{"arch": "mlp_mixer", "model": "image classifier", "dataset": "simulated stained blood smears", "train_examples": 97500, "image_size": 48, "grayscale": true, "crop_scale_min": 1, "horizontal_flip": true, "translate": 0.12, "rotation_deg": 5, "targets": ["large cell", "small cells"], "num_classes": [7, 7], "norm": "layernorm", "norm_position": "pre", "hidden_act": "gelu", "mlp_ratio": 4, "layer_scale_init": 0.01, "parallel_block": false, "inner_norm": false, "drop_path": 0.15, "patch_size": [6, 6], "layers": 8, "width": 320, "label_smoothing": 0.2, "loss": "cross_entropy", "init": "torch_default", "residual_init": "none", "optimizer": "muon", "muon_scale": "match_rms_adamw", "learning_rate": 0.0023, "momentum": 0.9, "nesterov": true, "orthogonalizer": "newton_schulz_5", "adamw_lr_other_params": 0.0016, "max_grad_norm": 3.0, "max_steps": 38500, "batch_size": 256, "epochs": 101.1, "lr_schedule": "linear", "final_lr_fraction": 0.01, "warmup_steps": 7700, "weight_decay": 0.02, "adamw_weight_decay_other_params": 0}
Rows from block 5 of a small image classifier, named by matrix and row number. Rows with one number belong to one neuron. Each number is 128 + 32 x the weight over its row's rms, rounded and kept within 0 to 255. All counts start at 0. Numbers have three digits each. After the name is the row's rms in percent of the matrix's.
After each neuron's rows are labels from the 100 images, of 14848, where the neuron reaches its highest value: "top examples" is what is common among them; "lies over" is the class under the peak. Only what is clearly more common there than usual is listed. The data: simulated stained blood smears. In brackets: how many of the 100.
# fc1: MLP up (model.blocks.5.mlp.fc1.weight, 1280x320), inputs 0-159
# fc2: MLP down (model.blocks.5.mlp.fc2.weight, 320x1280, transposed), outputs 0-159

fc1.353 074:159103143046105140150146116135141139093153131158088148102136134161134103177135097181123128128149144189117123121122147102125145101133197174111184134174191123183137152160108158169092134117093074105225160142121080093165164143143068087129180134137141139155160158162152113168132129123097128129024141162179173116070137059087084086171150042150164116073087127075120156101141060119150125076118069076115128140121149174128120141090109113105144095113142103142098126155108100117125102117186152
fc2.353 079:103126102170113128123129175093106124120151078113096118129127145144105136168177164102130095083111159207114158137117131105139105139140085164118085136172144093120195149062085109072184206141154146152075114115127221197141167132151135135103059128106128092143048135136102110158164134190145145119159143147085152112157122056125190148109108163170152157144138098074184095149156089107151124131096123155102104118111114130120088147148168076102137137109125123060127138071113093142118137102075111
top examples: round nucleus (99); discs (92)
lies over: small cell (95)

fc1.278 079:128154173125164161091113084167131112102143157133200127136109117129129125109108077131134119102134191204098122140137075098173070139086155126139121113165129124117154115142124121140097116075147126095161150129155118108159097104123116139116111162136151184127125200123185094102173158113091163117120155111079122066124133147179173146163125129133104083158134140043091128125143080113159142097144174110145127145133067156154142128150192114062136127188185054148183161142072194107162088199155144
fc2.278 080:127106140142120117120125190098164164150143114119177141105112110098122134142092134129101132126152094103105155137108143186137177120105151124136109153135101114102155110100126158113143166149098081134157126145163128134119117123101134113157133105114121109026091165117092143167090130127046111157118118164149115127114144162121083190107100168071112117132074157244134127091168191170173118133092139116123154126147160143101111139185166121120162060125097134112110107170101091129105151099098117
top examples: two lobes with orange grains (100)
lies over: large cell (44)

fc1.35 064:161154091088225092158132116194107093152140138124088158134110129137080179123188110121158130067151116097091176112153188089162119161145115094147172111155137137083143109065121145121100115153150115154121144156114137180105099145101070106169142127093096158085081089143082130133145154122139200131112087080122122138105082112171149105148162115156091110148111120150162177120112091160087147127167157159124115087095146115166162106113165089124115160087143132092069083143145122109135099101246185
fc2.35 063:124172076141083135114118129130134115134084132116163131116165117072148094168110170118142120198127129118144127128137181126125156127136103136074145121102129126132129155171145166087113189110109112102082098106164106113155160134115167143094111136139161114146113122120151127149146127148130078142181096077162140151140176087137064132154165150075184152124160165135144169110237159157135113128132120193142127117157122092103146086085147184141186143149124148158000129098136138165105082144222111
top examples: teardrops (89); round nucleus (42)
lies over: small cell (93)

fc1.331 084:133154126093090081119172101148123120166061175104097146115152118134096130130085111231139146120144204117109149140140173106140127158110158131090100155150119105092079163117160122122076125159130146158134173112156102148108141143122125116150068104170132169129128112106104090145138138191121135119128152115141067111090123137122140122124144106132161105115125139108100121159131125074119169095167146113136107179055144047160142145145154094124144122149148130111147163072126100103095191139169195
fc2.331 085:166140028159149140178107095103105130123210163105164143144136155088118135099194114057119139131147109129128089127113094126104096090109071096164130105158116133132099079099104113088105159087121128102118134099107161132142122139144126114104155100129116081146153099146141111157171110107166101133081126136139146134143102010146123166157117152100150119142110154124112131142091120145190186121166128172124156137175138151137177072152142230124161134130116148116098110084147112090130075116130115
top examples: teardrops (76)
lies over: small cell (69)

fc1.624 100:139087078137122131129049209097102122168106141103123150147138108117142067118100163104121144155138102153132137128102108188133063147123081157126160157085139140144119131158106048122128127127035127070064143131119172121132143124117125134130185157165140175097103134155125165156110143103114159136065114204140145103108139142125126132104136142165142112033139100099134154077111125171086144133120157143149136144113126044080150117130120093127077170107165187049133120120111128166092114133122138
fc2.624 089:120127142154147136131176125099224116092140128140162118136212128113111137126164106128106104103172128165157015133117074109167236147122139075114122128159115105136119132137107125157126124137142201129130149132152101150093105146151166154117062137095113127011130113132171102106134103143143135130095113136132073130136128133110116152094131170128111162123098103142162104133158074121162094137134150105104101094123095158167127094161139065114085142144108088130158099123091179099113062157072140
top examples: two lobes with orange grains (49); band-shaped nucleus (37)
lies over: large cell (65); nucleus (31)

fc1.456 113:156109172088093097086134112131107170098129151115018120103131149085073117089123136185109134110148160063153122134160175111192105098143150158141163136115086140124140136152149098117117103179075145141131106093159152123137044148149133252086131150154144112125081114149157096152131109129093110124145135118159137096093093093054107139082168136081135080139159086174135110113129112171137142136162125152094123124179122181093135099124156108123159130128135128117131102088160106095178154202165161
fc2.456 108:115121151123146086149117132124180068135152059171183165143139138119178151154180123073147121178121082170125127134115131153116143090083102084077061156086120113149128146147117061095152183122138212144148163145148044090138061103134150018170120098104139147192197155117124189137118137106121088128144115133121112195118139127143219125147147098129119136116086140154150147136209197084129102123136151168108160123135118097135150173193127175122148136146125135134118096118139139164152103079128115
top examples: round nucleus (100)
lies over: nucleus (65)

fc1.555 093:099171093143102147139248119150127073111137145096035149110155162096135095116168123088125140108123141150151105180105154124149193112105157124144155170185119132178127167122183153159116170045116136197180096135092130112087143130120111087112132155180125114168104125084103073130109098125034172163135145137115102086145049139141147097150113066114162075089155087066071146105141117117108168155087096135153164165112130149121138144109154126130125126144125135132175105130147146129143168190110133
fc2.555 090:125107133120183103147136050075165194124136048144237091133084096108123151125101110197162112075130094131111071131103100130133086106171128184091151119124127145117185140141094178166115135195126124119059139146170107119114121128135125131122148096102137144091127124166093132156133135152222120056139144122145115084112150087167170129110151169137090210148099120202121156147165150086153129149126123133103121110104115090118095080195115132160146154100120121134111145145068100106125103067107146
top examples: round nucleus (99); discs (50)
lies over: small cell (57)

fc1.15 071:168153142095164150100208130128089115167059109139156067068135114107127092105052091087166103139118130124130139131054132147094196086129100138154101140143143200053106159133185095095122194142121127108087129084103022160150144048130182124142105119144127134158126066170066098153093119140104119106087139085155124156117082092163096137177148108094201107126166168133118107169121121096136116099139164129112088131180127101072184136119135161141115126141072137166101097154115178145089142146141143
fc2.15 091:124103093161065150139094149127156153129197128122115181126064192110120167139238133149129143087073160104154089148140125081112056137111155110124151120128142147109141148132121131072098132132088045169131094179105204127102108155155111132105187113084105114112206121110111165155136144060128115207103167117098195158084141170122119107152132090137161155183081080154143110093166151092180109125175070126110165169086099086098068115082087106132123140118158149113178117119111146147136079097092139
top examples: band-shaped nucleus (52)
lies over: nucleus (48)

fc1.709 063:133110134187147127163113103107000108162168084133143138086153095132080113113082123147141145082175148204157105153112072122042147145076066138145077116104097123144176142060135166122137102105144166162164124125120124115136204131132096141109147119097126176134123136153105173175200091140150107087151145145168109144106163113120136158162142148099091157096094145131148140155110143169126111169029114153166118130106129172167152140096151111162228090093081122134112124122158075095111148196135135
fc2.709 060:126133126129093133124153136125255108132031116159111135140081112131152130145136167083153114133096128076129082132112126145139112122144199079142174153156147115132088129185122110078106111117151011141135100105085152096091129157154110245124120126117112056082097134082094188101156146130143169131074133097120133105153133111143154078039147147108149159160144108173157155140136132110118187144116103137114107113122122133100134115068143132158132166144134140134118115082065130150144108063133114
top examples: band-shaped nucleus (50); kidney-shaped nucleus (49)
lies over: large cell (71); nucleus (29)

fc1.338 123:141150160147155182139121133155180052091140099113000131130145114124127107139121145124135090111161079151143116106109094116101155161148140127093099105061152113169092153157095093128147086106108163145069156065119209144149143119149148060091168191139127202083113115119110125166112125136101132115124137122129105132155117161124184140179119127168110122120150062161090125114157087086000139123126124113113055146110168076105148126093136114109206185164114131146173107166159165127119183119131129
fc2.338 126:125113120120094107110132095137121224181117087119229141066107126140138103102119134136123120146103137166158115142100136116131120171124145098143125143161096138129181145109182144102156108101156186132147106230114079110100153130160129162140120130142101060116131114153101158131105127110162095173139158137130165141164129088135133165058091069128108116133051194113120126128092182151255108146124092124109162127140124146089125147152171151123175120143139128125121134110115103132139076167128109
top examples: two lobes with orange grains (56); round nucleus (40); ovals (32)
lies over: large cell (30)

fc1.607 073:118139128134110155128146150145042128137088156130139147123130127111115123127083167165126129102139160150152149160138081158098172119108134085174110162053108125148093113159103173140142082182150148134120158087052100088117125131126126146083202160125122161065167100157108112156095116164125109151067112189108143161130141100151152114160068195180113131124118077112132139122123105114053125122145098144135056135156099107108180148107146083105219152200079139157110139112152163110093170124126134
fc2.607 081:136135136162143101103135152157194057136153104126064085104103115185153162145152138056117111140108212140150077110112191080172089163114120166097148120112122145120154200109162103119164162152148114123135140128219130195151155121147134126094106172088109112105089107108099110139133105095123165111096149121059118144170121173115025152136148115128143170102115143127085096132144100134198111161106113079162106149112122139158112172111112169122136126104148115115134134165137158127139148077149115
top examples: two lobes with orange grains (68)
lies over: large cell (27)

fc1.32 060:114144133139186143118118090134126121105119083138161099104115126120110181096142096163204100132089110077116101159071106151190113139117201135149110145073088163114112126115141118161118129140097167124080118128076127106155100129158144219081145129121092173042115086124135122154102117108158137140143100124118210115125123140128182164111141147147121141077168092127078111139108053076130114148112111087148098079139114124137115102102161066137130171120100118123149151119116154140176141149012110
fc2.32 074:152089143131120116157156094131095127128111122099073151127072125133146155114068164085089180162138149086161181121129093073096095137109080084104163088133130150103127124124150081108122176095147088160174104117144142160106091150104138066140097128141123148129123144105170103142184129108085137127017114101157047154095187096148083106110134147171145136131098140108117119134145197161152095126117142211141149135162109126145130151083115209143075115117205110167160103099169125113112155129099117
top examples: two lobes with orange grains (95); ovals (32)
lies over: large cell (36)

fc1.432 124:112147119119145176130134173099154139199093109144172095115173061157123089102123175140134115193153088138108119134129120159150087133172106145114117158017149136113128122160092071159134112090108125124026194085154178101147159116096110144133165180164130227131131116174139144164089108156110139166085143160118073140084130122117148077077163096097142177078117095173126118134149140163125150109130152153180146122146168088074139119111135130128080184083148206088091148123114099157140130135096135
fc2.432 121:143106165129112130099142142156146114105121123119126122099172126151147127129125148130152139139117129152132119124123116130142152125142148086160130144255105121127119090151165130155133152114084233135150110188146131137067169124180114067128070131120113081000134090129134095121166112062122110119110128088155111133108121118141068155139087136119173129106180114099148148131151129152172119144097120131149110098120099190139157139157145123145067110137108071157190141134124121117158095118058119
top examples: two lobes with orange grains (85)
lies over: large cell (56); nucleus (41)

fc1.508 089:164130104133064068104105090142158139144143123171151091126129144133122099102162153140127137099153107121099050156126121100174160065077113114149178138167139115155149138115141144160166107102065140110187073151122152119119103141121069167158145156128061144122072094072157138177181135162161105142084112071146076171115105166106094100090200156130161146115115121127166150121112161123136116168120072142161114150089147143098106137202150164097105125126086115131100083111122100112096196116071106
fc2.508 092:108138077126207075111153114134156114150156113143092133136157107109119114129063164155170145183119123137113130121137103129123123130091142125134150135126133166112134163193077073102117135166123157127077135124071101134156134139196157153138218133150114196111138125135145111125170143000121192125136149134100127123148126168117136092132137089104159085105149174179154167106060103170122166114143148129146111109097122102157110159200128119123109169129112136158139169122081128146134134106116116
top examples: teardrops (93)
lies over: small cell (100)

fc1.679 119:142114172158124146142109112134186077113162148150158116153111104098110138099133124137130108112152100098130150143134168154143147180152148141149117123137133119136087178122093112115119116128148175146026152137121195131176135167147122152136126160111127255000137152110147134159130095102148090083118089173159135106149173161073162118110154161122141134179175098052156136160102140132140145125161132118125096125110111084114125098155133129175155043146137131125133149105126082110138165138175091
fc2.679 140:130119160146199102087151216106105187170090131157084125124088136140127145148096128111085153191131130144150160119131179091141126206119161119108156122121105110120151126119189104130212115124151146141166105199140067079101156153130137094178121122144143000210146150136114145100124145189110108164107148052138102113115126105140120102126103128101128093104070137155123120113195128129161091167102094121143161138124106150175164166156128134106190165143130113138139134110134154140131093124149122
top examples: two lobes with orange grains (84)
lies over: large cell (43)